A small CTC audio transcriber, trained from scratch.
Model: waveform 16khz input, arch conformer, norm layernorm, activation swiglu, width 128.
Training: muon at rate 0.034, 4600 steps, batches of 64.
Data: 26041 training examples, 11.3 epochs.
Rows from block 2, named by matrix and row number. Rows with one number belong to one neuron. Each number is 200 + 30 x the weight over its row's rms, rounded and kept within 0 to 999. All counts start at 0. After the name is the row's rms in percent of the matrix's.
# gate: second MLP gate (model.blocks.2.mlp.gate.weight, 512x128), inputs 86-127
# fc1: second MLP up (model.blocks.2.mlp.fc1.weight, 512x128), inputs 86-127
# fc2: second MLP down (model.blocks.2.mlp.fc2.weight, 128x512, transposed), outputs 86-127
gate.194,084,202,191,172,154,259,246,215,219,161,268,190,164,192,209,209,203,273,287,210,213,200,264,233,170,176,173,251,232,251,176,193,205,206,180,188,260,245,170,161,204,251,198
fc1.194,080,195,213,208,232,174,177,229,181,237,168,180,204,224,222,220,198,211,193,211,245,195,181,163,233,189,208,196,177,257,181,222,198,158,200,229,228,157,245,218,164,153,215
fc2.194,078,221,253,177,181,168,186,178,199,172,205,212,191,153,191,184,261,210,191,169,258,184,210,231,192,195,172,202,190,222,166,133,216,174,166,168,199,165,202,154,130,242,179
gate.195,008,206,233,168,180,165,147,170,202,178,223,168,173,232,197,239,165,258,246,252,211,199,247,188,199,152,218,183,157,181,245,220,167,221,200,250,199,187,152,203,222,186,184
fc1.195,008,208,221,159,177,156,127,180,211,187,223,176,192,241,197,231,162,269,250,233,176,205,236,190,203,155,214,189,163,161,236,210,179,228,184,245,188,168,178,208,228,188,178
fc2.195,009,187,194,189,192,173,170,171,207,232,146,211,207,164,183,192,202,271,245,226,233,228,229,217,240,233,155,156,205,276,188,180,187,219,159,208,124,197,225,205,139,213,142
gate.196,005,176,174,199,215,202,182,211,159,226,183,206,191,159,224,186,244,244,216,211,214,180,216,146,237,201,221,263,249,243,178,197,177,218,191,233,201,202,183,177,165,154,164
fc1.196,006,235,158,189,218,204,202,162,165,216,180,182,189,165,205,189,203,222,184,225,232,191,200,139,235,195,201,249,260,222,203,194,163,197,212,218,198,207,193,170,194,199,203
fc2.196,005,166,193,165,210,186,205,242,213,174,170,254,194,183,186,183,154,192,175,206,220,187,242,201,244,212,197,173,171,232,215,183,202,241,285,219,200,223,231,209,209,213,184
gate.197,145,182,186,257,215,189,231,180,181,232,173,200,177,245,235,217,196,207,224,230,160,196,211,214,269,215,238,207,215,143,232,220,222,236,158,217,245,226,193,217,251,193,185
fc1.197,157,184,195,252,213,207,219,172,189,220,195,210,176,251,214,241,190,196,229,256,173,198,196,224,241,216,237,166,229,143,225,208,226,210,174,212,246,195,171,241,256,183,190
fc2.197,124,194,169,223,169,203,223,161,159,146,199,185,233,193,184,165,272,186,190,174,235,194,178,152,241,193,206,156,215,240,197,277,175,266,210,163,200,243,207,216,221,219,234
gate.199,025,222,185,281,254,226,186,196,243,162,197,192,163,137,179,208,168,227,206,236,216,196,223,205,199,156,199,199,211,227,184,225,160,217,142,200,189,214,214,160,201,215,214
fc1.199,021,191,196,179,177,209,236,207,171,217,158,183,202,208,207,218,257,188,199,145,215,228,207,198,215,228,221,176,208,171,154,244,219,199,177,178,199,169,235,238,201,205,201
fc2.199,025,179,252,161,203,214,253,191,173,215,175,204,183,183,160,177,167,170,219,224,229,180,223,193,156,208,215,243,173,160,217,197,211,169,168,214,225,173,258,195,206,174,269
gate.202,048,217,200,165,213,234,189,223,199,202,239,149,208,164,217,230,206,199,227,192,233,172,181,207,168,203,210,213,214,199,189,197,232,212,217,228,184,237,169,247,184,221,193
fc1.202,049,173,215,182,203,261,186,215,255,201,150,232,159,177,203,234,202,231,174,227,215,195,170,202,154,189,203,217,214,210,206,215,227,166,215,206,195,236,217,219,227,194,210
fc2.202,036,205,219,189,200,202,238,252,151,182,212,180,161,210,181,164,256,179,188,216,239,192,224,217,189,210,155,240,244,218,199,124,203,166,201,190,196,208,211,210,179,234,283
gate.203,088,174,237,272,231,234,237,177,261,185,161,214,181,233,216,184,197,178,175,203,236,158,163,243,222,230,197,197,211,205,192,223,163,224,196,184,221,156,155,236,207,210,224
fc1.203,085,168,160,210,169,230,221,224,198,188,194,198,207,216,172,209,232,270,214,148,199,178,251,208,202,231,240,248,252,230,212,246,203,186,171,201,251,188,229,147,203,151,181
fc2.203,055,231,192,185,182,231,224,199,264,186,177,179,243,246,169,197,138,196,243,199,173,238,247,183,171,138,233,206,170,180,145,214,177,195,253,172,226,216,207,217,185,245,232
gate.204,185,195,212,178,173,220,188,219,194,220,231,123,171,180,196,181,229,118,153,186,132,193,163,189,223,249,254,177,168,196,239,205,219,211,202,166,200,194,216,212,188,180,184
fc1.204,211,181,243,188,244,171,175,163,211,170,144,210,161,129,249,223,216,220,227,230,208,205,197,203,141,184,162,189,217,196,217,215,204,218,144,181,180,206,166,205,246,228,161
fc2.204,139,203,238,138,196,190,200,188,203,195,240,145,193,214,156,197,213,225,165,246,192,205,197,106,223,192,219,261,212,227,204,165,229,240,175,231,269,210,202,181,254,225,195
gate.205,006,183,184,265,216,192,182,199,171,223,174,185,216,220,163,207,172,172,209,187,155,210,187,220,155,219,200,186,151,165,203,213,188,211,250,203,212,147,221,180,242,161,207
fc1.205,007,186,224,163,174,189,202,214,231,162,228,251,181,164,219,208,174,223,213,232,246,201,205,211,246,170,204,184,225,248,196,194,191,166,138,197,212,253,201,232,172,230,176
fc2.205,005,175,161,241,175,227,187,176,176,165,204,175,222,226,168,192,128,234,200,244,207,200,214,178,199,213,209,137,213,189,196,242,208,183,209,201,261,172,207,229,155,185,177
gate.207,013,162,224,166,218,213,170,143,205,210,140,216,132,249,182,212,198,167,183,241,206,210,189,178,159,179,219,235,205,170,195,226,160,196,177,288,208,229,145,194,148,180,190
fc1.207,015,237,175,222,189,185,222,232,210,198,254,179,274,162,220,164,209,246,216,156,179,177,215,208,249,242,186,179,196,219,200,170,224,192,217,126,200,198,250,212,260,229,201
fc2.207,016,158,210,161,215,216,153,223,152,253,195,228,216,146,173,206,196,268,215,211,196,214,191,227,246,208,180,166,215,202,211,206,181,204,198,152,282,183,263,221,173,186,224
gate.208,006,213,220,261,185,226,221,217,125,246,161,224,189,167,199,190,173,186,202,249,178,167,185,163,215,239,167,207,158,177,204,238,171,249,211,215,215,180,224,189,146,265,204
fc1.208,007,191,203,155,194,153,149,182,185,203,228,209,220,180,235,180,202,205,227,207,198,199,193,242,188,167,248,195,237,246,195,135,225,155,221,188,225,251,199,219,227,174,201
fc2.208,006,237,205,232,255,176,210,238,191,260,218,209,146,212,154,198,181,169,197,181,156,215,217,151,194,236,200,236,173,191,207,224,210,194,211,177,224,173,246,170,172,198,187